From a checkpoint of a small image classifier: activation gelu_tanh, layers 8.
Rows from block 2 of a small image classifier, named by matrix and row number. Rows with one number belong to one neuron. Each number is 500 + 25 x the weight over its row's rms, rounded and kept within 0 to 999. All counts start at 0. Numbers have three digits each. After the name is the row's rms in percent of the matrix's.
After each neuron's rows are labels from the 100 images, of 14976, where the neuron reaches its highest value: "colour at peak" is the nearest of a few named colours to the mean colour under the peak. Only what is clearly more common there than usual is listed. The data: close-ups of made-up surfaces with and without defects.
# fc1: MLP up (model.blocks.2.mlp.fc1.weight, 1536x256), inputs 86-171
# fc2: MLP down (model.blocks.2.mlp.fc2.weight, 256x1536, transposed), outputs 86-171

fc1.460 093:484523476490480506470518550489447522473509491481543517460486476530491495508440524531524468490500486499502493531496505484478538526518534515506519498506502474458506522518498502500503498472457507438546475493494476496489507483519510507490490463465507509471478549
fc2.460 143:456477476529510477507506529519467507495488563477499487479529532516501501504486462447510519508515535491513530529493512541427524538484470482513504514523494488484472472433503493554528501519505511492524513544485512535540493477462531455497518502509493480476527518
colour at peak: grey

fc1.2 096:476466504470499491508497515521492501540502489524508559530460502483495509543503455480530457539487479508513492524504491505511503474485531499514493539516524435517454490502537515501487498480506506488513483524494542530523478529540491478466520473500458540490505502
fc2.2 068:496514461506527479511514520522502519454500515523520518508522515513513432507508527507506480480519493490454484475507525497473528495541476550503533495483501471456523519487487482486503521518568526507471524509469506500500491517477550464479510496509452500469497481
colour at peak: pink

fc1.253 106:491483484531476489518516488493482431500504493493510483518486502451492550487471490520514535513538533531463497482490519527469505523506509482516479532476553503477471522483482467510516567513503527494478472493464527481517503496491491493504509487510474497559519487
fc2.253 062:529558536481477544463492504505466476492525507486497510472523469497476543534537514487497476462508479534496508451496486476525570498480489481476457485449528500514505559473536480512475524519505481490486512490495517522474496530467496502469483525522480478525453497
colour at peak: black

fc1.32 086:504488513472477487531473475524483476500480505530506481526503459461466509488477485466483528492477474496499462527488487498500499450529519496477502499509494495500472529545488500543471517472516522460537507513539446495513521511502449494563510534526533478512485483
fc2.32 028:504497492519517471521500514512521477473490498511524492508508515492515471499509503505527475488508502453497522501503485471573501488501526465506506518475529523507505477471485495479537481502452473530491421531487484497495487508552470506556530480516501505513508474
colour at peak: pink; white

fc1.170 106:532539466488548492472482530490563465441493467514529465524493460538542440516489490510502516543487500501491545492516525510469506484503500488498505523498516474472511555475519475512514516548495473533513513523460503545507520512514495526520502457528528529494483534
fc2.170 069:532525490503498533512458507514527479470480486503471518481493533499464499500474485476512523513485494507477519490551502509505509503504450489512498517493487509492505492493533462505518508480472474491523523472512536489497515513526507497486487540529516529508537474
colour at peak: grey

fc1.506 100:490515436498465499499501518479489437532504504468490512537509495505498503498480501507513538498504467564526504504462517454511450481477477531520494523508506506512475474511515502511468541522485499509471489515493532454517476474476486512469544475533460484478499495
fc2.506 125:535490497498496505511519420539509486528487510465527489504503526479509507505506493489495513498443484528496497507560507502500485485502516494485508513501522525537464565510456545452550506514520507473511465499500515516507505514510528540473496479510481515540528487
colour at peak: black

fc1.510 095:481530508463544501555460495495504471514524494478480513463488506482461525519507440471489462510488487526538517480500499525525479507544500470472481460525524470538515494484443503506551494531525516510526549503486504513508498469532462514466526498515488499488444498
fc2.510 091:516514489485461495475501549491493509533540499503510506545519466486494512504477477501494500477504542491512479493479523531501491461505519513499527485524495540490489515512487539506523539510548479492494428525546538492526474489494528497445502504484537471489468516
colour at peak: black

fc1.334 095:517488502509505499496504490499458512526469533484493484534503527520474567462520471492486575441480506491478486505504511515495506507540512507449524479511510484475523507505491480488498463498474481486501545452450529474488520492492505480462518454521497502550474487
fc2.334 087:482470511486474518539514484475481472486530460442518492506495494479502495484517532466455489479490477512530514508466481475478523507514507549530500453448510498474522510512510535519532509518509468547490567562469473519507498544516520544539465491501491492527533539
colour at peak: black

fc1.487 100:508489506494501452551478481512504507439543513466492494508520551481507477515493562492481501476495564499507556482505517519507464473445547485512487465522511479484471515479474537504489472456471508424517466527568497513504523534442520519533535485486514500497506537
fc2.487 082:501537478496527484508506515486463550499514470500502503499456472520515441499504530528526489528433456491531498544437512502512457499483487474479474492526493495508479498489541540517506480500489481528479499501501519532490524508504528466496502537483491522532520480
colour at peak: pink; white

fc1.252 099:531533503510515492501479509480483512499513485526513478444489486446506464495445534524527537505517501515489486529499519535512538485511523483466507538497512508506494481494505467498516447459504468442508536524507535502527456513510512518518496488483516518487466482
fc2.252 068:517541485539498468533471574529481464450470498485500510527493509532521464500532480462529514502537515495508516503542537479473512477522536482540526522504529517477542542510479492499516509503487514541503514489435500505494451447509514482509505508480545541477481493
colour at peak: brown

fc1.229 105:448509533491518467529509455475502540461445551512501477468512474491495520509532513515496463506479499476488458522514506464517478489512512506469532534487460475537458485493491538505473467484473513483477457528513499533543502485530430502507457514500514514557516534
fc2.229 117:457475485494505507512503468476476493478494504505457499547457469512541468530506501516466529495485500490476492513454500490548468543511484518509473471464528500522533487498495541562479534502520470539492520521449431509496510505518488494515479500508516479513509531
colour at peak: white

fc1.213 097:548570492547514530477498482498524470490483535463465499508491490490513530508485461457484518454464511516494536509522437502516477510488519543510496489467489519481455528498513509547540524517484537491475466443493507529513538522492495487484494474518515530502542531
fc2.213 092:487513528521492520488491505522497499508460508543490432511511532491500440495547497516536502493475454502505472482483493508508503473502508503472532522494499517469520529490525517445527478513483500504532510480490567466522515474521546555488515481501487467499479538
colour at peak: grey

fc1.570 107:524499479535508534530470504491527434485510512493468479508484513533516485485457525488505478498522480490477493504560500479468497522514490521539505470477533496498490514533491485512514490498507551480466509463515500511490429541509505498442516481510511532510458547
fc2.570 066:462462461558484512492510452500504515451490516456530495473531484520494531493520557525436460486462479450503475478485462508518525493472492522512440480492483482493452508510502472471494478519535508488510488503494503480504520507533501476522498527503495503539519520
colour at peak: black

fc1.53 102:472480470506531472506520502481502479518484503507496471500497532527496516513544499491551506458458526486486518479496460509522480455512514494477442546500449473513564459519497501498542478515453529520516512503452505523523477551510508582537503482515503505522490480
fc2.53 162:504538521508542519500529475476517471515533447538489478498507477499538513459524463474501518524531502475439559480534488477504494476465523511518482539547522453473493529473481470509549530463495497487543507517469494495485458484522499494546514527480511512489511474
colour at peak: pink

fc1.650 120:524517496502478486480501482492497478500569492506528472436460496482553503471442469495526490474468510506516520484513521533460499534574496537533484542509523490509506499512505516482493528523491517448493485505475514463493503470513510494544472503507472484500476567
fc2.650 049:522457538488492508489494492483545503494518471486486511518493524490484532508504521516529510509485477486522477481473512518490535461494462508532485489506512510507549501496483511502439489457499494520521519493458513466490475511511549500489473520501510522527526543
colour at peak: black

fc1.721 101:487555502495479483498526492491486501516503504485527476473468497511475505543493540497488468540491483443526509488503452471499475497501529522525484480527479496478522496452506518584531497543481515500477468499554487477516493491506510479474465479467542515517518522
fc2.721 132:492481514502488489480488474523499495489495484495537530529487490459463495490547449555513512489553501511461478497540521476530491477534495516509483548496504513500537485490467544495479497499456509544481499510543496506478478511484432537503524513467523549479472506
colour at peak: brown

fc1.470 103:526532446539532522506512503470503503501553468442497468464471519469522479485486496506510488511504519508505486492556530529516513486511464502488507482514532499507525496482479483495507488486532492502484476505552491477517483471483504518463450501520507453472465523
fc2.470 033:486514495559475481536485512531446486471533454498531535481504522502497482480531476492483477497494537461506537544476502451515510474472452481504511506499526496499509541455501461508513492466517501483477473516510498465502470545478510509517450514476527501489501498
colour at peak: brown

fc1.575 095:484464529543503470534472524545534500549553512494503518465512492539502504520471556487497492517489474491497510504464499534490508478471458485497522527533490542499476498516506482489497470456469515496456505520509463488487484512552510496512513472511523507493512524
fc2.575 116:528491494513487487493519475503494558517432471449542538501510495461505479510504453498552485486527531491532490514501503535501455562470494536546511504476470525502493491508492460496527517474520508505506491492456497521492477474515508521482509509500503513509539541
colour at peak: grey

fc1.736 104:503506525525510490486536481494530530517517478495488493492513485482536486510509509475514464469489531561510525502534497513503490566502495517511489541490505558501502509499494476458543507526487508491541473500482512496525489471458504510509493498485474474505523516
fc2.736 109:475464485517515477483469491515484508501472495474513511529469490494452515499469470472532515488490530503479562529511518485564464464497450488506564515523509490466471512512530493501497497465519496467500506552476515515505505523545486530508477516500476495463500528
colour at peak: brown

fc1.258 094:535461498502527490477513498493503514480512514528474494531516463497487534443474528505508501469509514559469524508476521523520516478504459474485499495513519531505518488465515502459496505484499489491491485446544509467523486491499484480517502467481477523535506482
fc2.258 127:556533543559525469546501503458508451508499527539471473480502507528503532494461504516498524548533493448493495465485464465516504520506529502532503518476439490502519523472492463496494484487486539521476488502524493525474474446487566463511440533501490507496500475
colour at peak: white

fc1.200 087:503477529479522533496517492479491461502527489495493485504486505517478501520505492485495506501500480493474544497466486506447546513506510453512509556496491542486541471484540506501487446512473505499496468499504515522484505506426496516527484506493513502530566496
fc2.200 146:472461485512494487490506485517463491454521515487503492535459482502483486520498463508455466477530487508542472515461483467522513514505525535461537466488513520516497510490524516547494502534491531480514511479503543502471515480480497517494495561527484510518491503
colour at peak: brown

fc1.764 095:513484490510499505478550492496455519535490517484516525547497516495527513525468496463469505489505523488518515518474492528472463514477492536532534519493534445502454498469495445498497529512537516491453478524534515480503459529549508479514515493506506481517473517
fc2.764 068:492518501498465527465463470466535493494525508531527487467515481489476475495457482537496485527483500500512474530459476501489500481512467486487503531520499506513448550524473513520492512491508484524503528514472474490521444507484495527536490524566517501515499508
colour at peak: black

fc1.69 109:522507537496524453472499499462486503497516490507472493495478489484482520485510480518502475494520511500505505467555507508483499494550495469543519539512496470529509479524477510527440524529479494499518497515491519453514501493548469513481467528539479476511498535
fc2.69 073:478466510517525489499510482500462548468469482537512524451537513470487510518532494515484469543465498547514481496514442474507508512486483487502459525497522487498470529490505526512482480501494579521472487510514490530529488531489558493477466514498492482502471512
colour at peak: black

fc1.6 100:500471511496539478470484526515516495493493494478502511476442484495493504503493516498493484532488494514512499488489468479566523478510529481532520489533514485519516533495530519484474485495490471525495460491501493471487479514441489436463457495492456491547504513
fc2.6 193:503513543514461533466505555481455464527549514447502491510499510520476482535500500491450508527532533489527514496445492505515496467490512511495516473526513498521494506495511498480496491531514529508482522456544510494514525470491528464465467500470489522498473519
colour at peak: pink; white

fc1.177 115:464511456473480478543534444522499519514451474484541501499493478492478519488540508524488509535509507467458541487468492501465509550493484495552472508488479545489546502499538529530500463488522532472495524509488527479484547516500480492507508509522525515519516489
fc2.177 118:497526483462521512493523491487543473535556574488504508492524553494488525516547524512488479477464497492485500514483473517489447507482500459539462506461457522545556474486493525485460515512469505528481530487489472505510512512487455520503508505524482506508519526
colour at peak: grey

fc1.245 091:501508468540524510535460501506485509476499498503502493511509464532499507509528527472488558472479492450540520510524515477511505484494480522518542480467461514477475505487501523520553489498489517481490504520514432505515509475456505482520505484517476481456514516
fc2.245 072:513471497461513536478508481510520479511522507523507547508481508467464516489507477452505479484524542523473475499478485530538501470499484507493461508521532489498474497520468516534507468463506470506457482548533524479504470503471483498503503531518548492502482494
colour at peak: grey

fc1.188 092:543463464494484548527539471463510472495491508536501467486479488510516513532460511493476488484494462445490562459501520548502497488515512500489469498476514536471481502505502486525487547489553502497468505488525471506505490490505522507526528463534460516518481462
fc2.188 067:490498505490498504474509518488456510500511424519479531525479477506532516526508527531522513484513529490503469533512491533516474510533485496516499501489512500511524544484476496512484495502480552489489472531509492541497460501513558478520484488480513505494523539
colour at peak: black

fc1.65 091:500465476495489494550538501501481494549560507470486495534461483495471509516501474506494479480492474506463522480485489519536516511497513479488523543512505494512468479490473512489521533498469449481499504480479528518502530490460513473531467448469484480469501491
fc2.65 100:562507494506510507471445526520507484486507464508496478509520501485515509462491518504531517485523500514493506505477525544502503517491534449499508528491493486538524556490503502482452534504513518492481513493496440559450478506505499527470513497487478471488505470
colour at peak: black

fc1.301 092:488501479525515463513509465475491517471513495494518544474494504475488500520490492502501468494546543469554536464532526523526481487511513498516493544499505457547529496534512531512445489516535467452515472511551492539525472505520521531505470497486509499468518486
fc2.301 117:491473528461495541498461508524499472505504489454483504525520504506494507449497520506545479488422492474488499504472504519456498481464520518452457522475512508529481494502479506486502505510503496514500517494482488517510468508510524448510478470524459473515509540
colour at peak: pink

fc1.48 098:567508486540499492487512506495519496480504485495474540499483436451504498508487505478496512507484534453543499495533485471509468530498457544496510518553495555494495495528518537464424514549489486500501524481536511519489497510478467502465513467465471500458517496
fc2.48 087:522507519501474515484517527489515487511495503492472493495534491514538463504486506464450503457492517518479522497505484511472483454517517488471495508491529520513483500514505564461485519535510503477480513458546536434534497519528500412471506505511481513515500499
colour at peak: pink

fc1.375 101:491527504517472478518506497532508494535487496493501503502501500483492539510468535470498504492542471502514516485529507527511464504546481513469500499477531494491539476499503523482540517521494524492498491479501506499502479465501498503482493484548502493509475481
fc2.375 076:530502494549534539453498460534531474481513515515485475521461450504484519504464470463513493488474471522503540489529537498535463494477499500524463515457526519518503532518489496458466487582543480508505488536493492484531539474515491512503510482509496511532505507
colour at peak: black

fc1.42 098:485528526501478516509510523538492494499452476512505513511458485456509497514494525516500534572476519522468537474549485484498521526468515463511461481479468514499495477498484535493484490492543488487522479504521590519510542526514504499527543513529540489530501503
fc2.42 123:503506530507515482462522491521430537510498490525499492517501507490467490474516495551459487495493496485519517496482476526511495484524509472502530495498547460469541479469534499531511483473494503488485528486504503479491467464468488492463486480511540505465496482
colour at peak: grey

fc1.14 103:478503486487519491497489493482500485511517495533502485536460464484512503557525464487513510441481481473506507482514488517463462521470449487474493512493518485523502473517484466476492509488482514455462525505523541542492489492498512540503524472550502481507461482
fc2.14 136:482516484549495484533476473474486455496471490524502490533520523488542518461455502544521509509527517407455446511524525510519503506504515534484520513491546473499449503500490504475498496536500544540523478478490485518517461500517533491469497493487505478478472539
colour at peak: black

fc1.92 128:524473494529480444526537527506484538510498462506503474428472512512493474477466488497481517474525445496503558530537489519497523507507523526506504522483540503498538473505487496491456466461501484456507477494501441479447530531505481478460491541536511497491486512
fc2.92 045:546461479490508474509514507509474513497500489499561522511543489506498487500500491474490536495475470487465433475497518475560530491489482490477513499472478513520523486547493502492501506532504509501469505466471472522500482487505473508501531495494534482535504502
colour at peak: black

fc1.284 094:555502506481500472530499515519490526485519521473524477500472491450501552476474482533553483427464478509526515495535488521502497520477484472523428509477510507476508533547488489478555465477508501475503491539496498536505518496521500534476520484497510509491499496
fc2.284 045:513498492491465536509435512490502486525486494478485514492536479461468490491518506508496481516517497494490468513486541515567497517488477478488522483501494506503549463498503507515493502522500491508533530524517494514451466504454497502494483542506548510495461533
colour at peak: black

fc1.125 095:474505525492503502456500478517496483504488513515525483528461493512521498540510515467522500545505499493526510523515498444520496490522466468517490495496503481441494505499431500491489470521446485495487503468506464504508502516515454510479482491448525508448495510
fc2.125 078:508539497507497501495525489495515464494516444540486491520519523478506538526494548484472521504505447503516528450491512524480528532494484529517506478530503515444526493515546521484539470525478499482533485506526490512465470533499499497508512480519518535525476513
colour at peak: brown

fc1.174 105:525510471468486494529490487514455499524515511484523514444491484459501470489500486452493514541473501520491497518537499558538480549510469538516528415504491514554487467525497533504509483450541478480493488501504516482481458532509491521489493539470514536496501476
fc2.174 116:501537483456541468494495523485508517474499490490504536498511492502492461493510491503503476472518507531513464478494510538482506465472512483537516504454526450517430435576507459512521491529498488504494462507530519535518521496495517511498474490518486519478517539
colour at peak: brown

fc1.515 103:520492520517518496502506537541484514482493482487486522517525521510504490525501471487531551524475490520506515539463495494480502528512483520489500492528510486508505490513510518497545515467433483501519466547544438506483492492522520511535541522530508522499474505
fc2.515 099:478490493537466463517458483510481492560488561462502490473452519484483506477526471530496472539528531511493522497488496457483510490479477512557464519538514478541489494488495490470480515447531441485445534495473520494547512513498452489530523520497496552474528468
colour at peak: grey

fc1.322 114:524490459531531522467473479454502500506557444484492495487477542503507511489459504481492486530504542523488521485540516513508506555466440492494543545500530486525515474458527477481498498509552562480497472491490527460494512442479509500497449514514479469505525521
fc2.322 069:520482541510458515485492503460511485478516520466562489493473513521496544507504455467544503512485504475476503508511486463511505462539470470482526486495514460473493516505539481503513517460567545506526510494481483467512506502502492536460470485491479505514496547
colour at peak: black

fc1.598 096:495549468514510483501526535492489507520491464583473473487482468498509547547536513481480536512497489516506504501486500488503478533489491533501470482523481473516471487508496502447487540525492456516540466517479531529516540538544517484508501491543497524534505478
fc2.598 115:524518500544474517469496505502519496504498495523494507464467511518510476490473513516508465485501551504494456511512514503480496480499481521493489537519504488510512484503522504538493444491503503502508474475536508516516497437512495504512511514469502515487529482
colour at peak: grey

fc1.449 110:519532518523532456474506486497530515461517485502496468482505528491536512485505485530488488483501501515493502511496482483487520550544465494498490543512531474490491485523505477545474533510506529493483502483456505466489490506536486519502451530516487481515516528
fc2.449 054:507487463502488483494490488472502488533479448502497533519531490489421514553485507517483493515529512497492505503489505492496527504490507459497512506489486495508482475490435487534531485509497473520523493485486463468521474547502505474474518498520498494518510455
colour at peak: black

fc1.631 095:533532471464532519503507550514520498530487487484494445538466456488510487514504471531487494511455480496490492502481491502465511507493497454519496520506462511499496557487500521523523464501514493478497500533495524531540497507477467543503494487515535557530432512
fc2.631 096:531476494470496512528486480491480571480471511579468520472533453491510445504517505477528479547529536513504525454503518505485494449488515512516536515510456489461495523475537486477480497509471479485504515500529488509524501557463517550491516531502484449482499517
colour at peak: brown

fc1.146 111:518509469506552452502505518478528499490499482512498510535450515482521479515497470481534513522499506538494527523460506502515456480498483506500480507512525548459489479489502495486471495524498501505502473471473512488475465484502476511488493521462531494532544503
fc2.146 113:497511510513521487518507445510523463507539508488520490478523525533537490452512492465573463489470502516472503491480476522480493497484503503503516537440475492498470484527503532473474494480482495465477496484522504533533480461506449470505539499482460495521542536
colour at peak: pink

fc1.473 102:516497518487512513468506480533523488449514524444503525523500485502521516496509530471530482497496503539509487517537520510526498495455456503495511530520518500531488511510472445457515477521478505488523479482503486469517468491472460503547498511513436471506472490
fc2.473 139:514483478499512519508506511513520500488456512460513503483474526502501527519499499462520495540549482528487506553467472475545492465527453497480521501548468511473508513497527470490495502487502475523524499536465475516466539503492521512482479449530535515506463531
colour at peak: brown

fc1.11 092:502508516510506500522525516534532500514483486456484494485510513505540505509495544482490535488465476555501507521495457508491503475557507533473488519526497449536511489504421525503504503481508509509520471499495517490472480521509483506505513474498498472507560471
fc2.11 116:507499490515467514505548464493472481498516523565504485480492484525506503510496527512542474487489494496511453513558464489534454510489496512490500540445522509503539509517562523477514484509483479519531512508484524463502512540499452514536523555505514469486551480
colour at peak: green

fc1.454 094:494492507513529530467472506500474463502522491510549556484494456512513483525486506486480528513470527484504528531477479486505537490497479472496473479475505520503513510495503511481482503516491546506528550472552538497477477513466493535456495506456501529498486509
fc2.454 107:458519520538517481519491537473480486482497502530497481501495498497505540507515498537511537507425502491518515487504530509523485523506561492509550465537484481535477494478540473506512546461519528484482512491486483499522478515430485523499488523556480503452491522
colour at peak: pink; white

fc1.31 113:504519519525514476516475487482534525496449512516498488505502502490521520495511508555480533503459513524491515503520521467494542524479466523546488493471473498513483485481536509526487500499480487509451468492493489473494505462530490538510548466548518460492498517
fc2.31 094:511473513488462513528501488500499476485507519472518493513545508477479541518548463478484517467471493485480485489544519452537491470506518527477489514505494518500478489499510469457490488452501463505489531525434526498498526512489537512499498506478492456551523485
colour at peak: grey

fc1.507 085:477496474554505540448522458508526476497522484477480503500479506507478518522516453516511508491523495455499518525497474464520503515453522483462472516522534528517512485486472487493476499543482528464528442504542533518468451534519477459451488514484501482518540526
fc2.507 097:469512490539480492497471513547494485489509473492498468519490508467489512544501471480462495501457506461517497480486478510461479491505465552494489442490496530510475512496530542510504510543496499522505493504519496483501464478501477542489517468484505539475492517
colour at peak: white

fc1.234 115:522458470479472484483501494491492483528556520541490538510496480474548540510466517481526498470497508474483526461528527531478470526571489518507479502496538520487507489515472516488509475519463494451464495499465543475481497451509528497482503494507487498508465546
fc2.234 041:492523503498507491463525466499488475502481463462513502501458471518528496475528485501529514534510521488524508498475505483517502500511503509500525492498511497508538493517474506507464524489571504502491525513523517470533495522455508490517467534544518510539489535
colour at peak: black

fc1.481 095:471472494492525502507461503467511492518492460504506491507508500489481489539522498496477469495514541498523481518475492497506480496481477532491463491519501510505451535506483508460470510515500512487504500502526509510485474467501498504423494508505488443490489495
fc2.481 077:534529507461464534474523526496511480523487490494540471531438531540510495468535500481526457517504536508498463532458507508474532489449495532504497462509489496510521470506544531444524484507502528470475510452489543471484508494524494463497516470513493548466494529
colour at peak: brown; black

fc1.164 111:471481456474547541496481506493480508496478487523566489451514498513499557513527508549495541489492513493482470471476513513531527510489471500498535491498480488508481524488510521495505504524506511500484468496507516511511505479464504524558546489532539527470488498
fc2.164 026:520466480511494503511498524471522488502519460511514489512456508499522503479497513473517486498487472515488450495545481481523547434505496476544496499502489490550477529450484521524493523482545501532468495518495489519512524474564487524501494506487498504485494471
colour at peak: grey

fc1.358 109:448508484503526501533524514510544485477490486541530478500523548494511473492533506558491545518471465553496511538484493535489542497503480522540496478476457476481472514543493477550514452469510526468548493506498513448491489513470471502493476517491486499459481469
fc2.358 047:485497488508494561511494476483534467513523554468520485450487514520493531537525483517460501541476499486501527514518533482505511490513492515512474518459483519438507453492526506459472473511475505498496461545490509467473556459538510503479492498451507469494537485
colour at peak: pink

fc1.476 111:525515469495512496505507505471502489477515512519460493473529497452534479496481503512451558528474481519533482509518546528544523513515499504519499500488509476497536464513496492494505483434548521492513524520514514499506467458495477498496497464529474532445465465
fc2.476 086:488515507518485441513460530505492473456496527487506550523480498485518492514511524462516526489494489487528537530531507491537489478543511480464522503501527502520503508482468434472518481514514497465532473531469490521494466507493486479507509514479543522498465502
colour at peak: brown

fc1.395 094:507509529474510520502462503498472474523531458531499482521493523498500556511490489512484520525458468506513478462532482485518486452515483514504480504509460559514487504503495494489515567488505439475522516522502493498528449522515471493494473472502504527529522467
fc2.395 078:498502486541530463516518498503494535474542539514475486472452510458471486562511514488543473562499542503515470477500461509472497515516480526499512498516477526517530478539476479455495527486555468471506506497510466511496498483506454486509497487523536492500499512
colour at peak: brown

fc1.597 112:482534448496481546510476484482476471479538472514425523508483499525548518473526547478508529465505513497494554524506487519535501539500509540538485480504508513506530508526513514486501479462477505509486491460513531452507477505484543505525460494467503504507520488
fc2.597 123:520494487463481526485485493487498484481508513494484554447518525506483484498498496500482541504520507495475548511491469487497498521497489504515559494510538447479490477521481507503513523533481521498522545563510515468455487522474570509495478457542496506452492551
colour at peak: black

fc1.755 096:488488500499482429495504490499462442538510500503512548492506475502502502496447477500517535535475548548507519510510486513488501508521517476532485517511494490505478529456510499496505523472468533503535514493454537494527453492476521499492472506496505461462476493
fc2.755 056:511519463465501531478501515518539500489519493501490482468496504538532519518552531473542529408481501516474511490552541514486475508495483478438513476512518499496509498505459467508498522468496509500481482508503521492511546512505496541479477454472530498483479505
colour at peak: black

fc1.726 103:506532525498532466507473514497496502457459532506510517484520490483511503462491498506505508503496480504519501504507556546493457516513492495494507510473500493480525515512473489515529473515487494505492479562445451510509469488494455488467505492503475521525511495
fc2.726 106:525506509476450569530511511501490513512497494509497550532520516482476508499476459503483504496484515546473531486520509460543519468501509476518545498510455492552494445477502505503498524507453534474493481513492507491500478503492511455515491525435511510464485527
colour at peak: brown

fc1.255 097:539517470497510495513518514527468489524501465519516495520463497486521460504499499495453478547480513492486530496455487491505502488494526503506514495457544475508486506499445493479448517515467499507473482489485472502473486525527526450490500469498509427504489483
fc2.255 075:514498481523518496521472506504511552479509476477491532513442491490525505527471522492552501478561528487488508445518490475485483511524477523496494549485507541532484489501478535483509484493483527515467511499519504489488524518488490500551475505510460526518543441
colour at peak: brown

fc1.332 099:462474472499481437488467499457510456489499498530466468489497471480538480488514492463503525507450461507521469496465478532496494473479518487515482513490475536534517544520505516510490502490498531508535493501471518498519482516529525508441498493538496513537508510
fc2.332 090:501509476528476508511530480496507483518516504521442480517503499496499479532506577521454495499474514469490497508494557483456527497547498467526527501487514525484541490538517524478519523501501498517460503556475517484498503472527468526457462459457482535508483524
colour at peak: brown; black

fc1.4 100:527496501470488512498509499483509473487513519456552529536467479500514555541519567477490528530509457500541524513547467489498479486458508492482508475529526477487486503498504480465488474461472458488482509487475516507520506476525481509501515531557484501474501507
fc2.4 092:513488485527500500478492442465499500531515523478455457510491480501488519529522490458517502496500510550478490506473464531504549501489509500512495481531508518476497487473463503470491517464487522548481476513514524478508450492475559484564520474497498527475504495
colour at peak: pink

fc1.404 115:554542540471531498487518499451551470456496537490470520497509515462509483492534461501503452503469503510520500503516473486460468528525464486540483492512440498475477537484521526503521515497509461520493518526530525490524483515483461490500508531495503528508493531
fc2.404 074:521496493473544491538502509483509494444530478565470503487496546483501500509531487485456447508459494557477521517551491500467478537480478471490473478536498473469528540471514509541507519456526500479459568476456521531479514510484479494509510517518471467486514468
colour at peak: grey

fc1.469 099:531524479464477441554489527498532452546532502517495504478501466513476536480482504470512473493509489473506520515548493468486462483567465539487504530493514520516495518437505516513488535509532504451504498532509518457503498448516508493478484510481490474488475543
fc2.469 076:484529496471519498440499540507463501520527453520474541495491488496515466503512497470492510470470508477508492513552509470482520477477478465510492464473472485488535502559457488498466529516524475525522498481550490472531513537493521537516500502528503529526470486
colour at peak: brown; black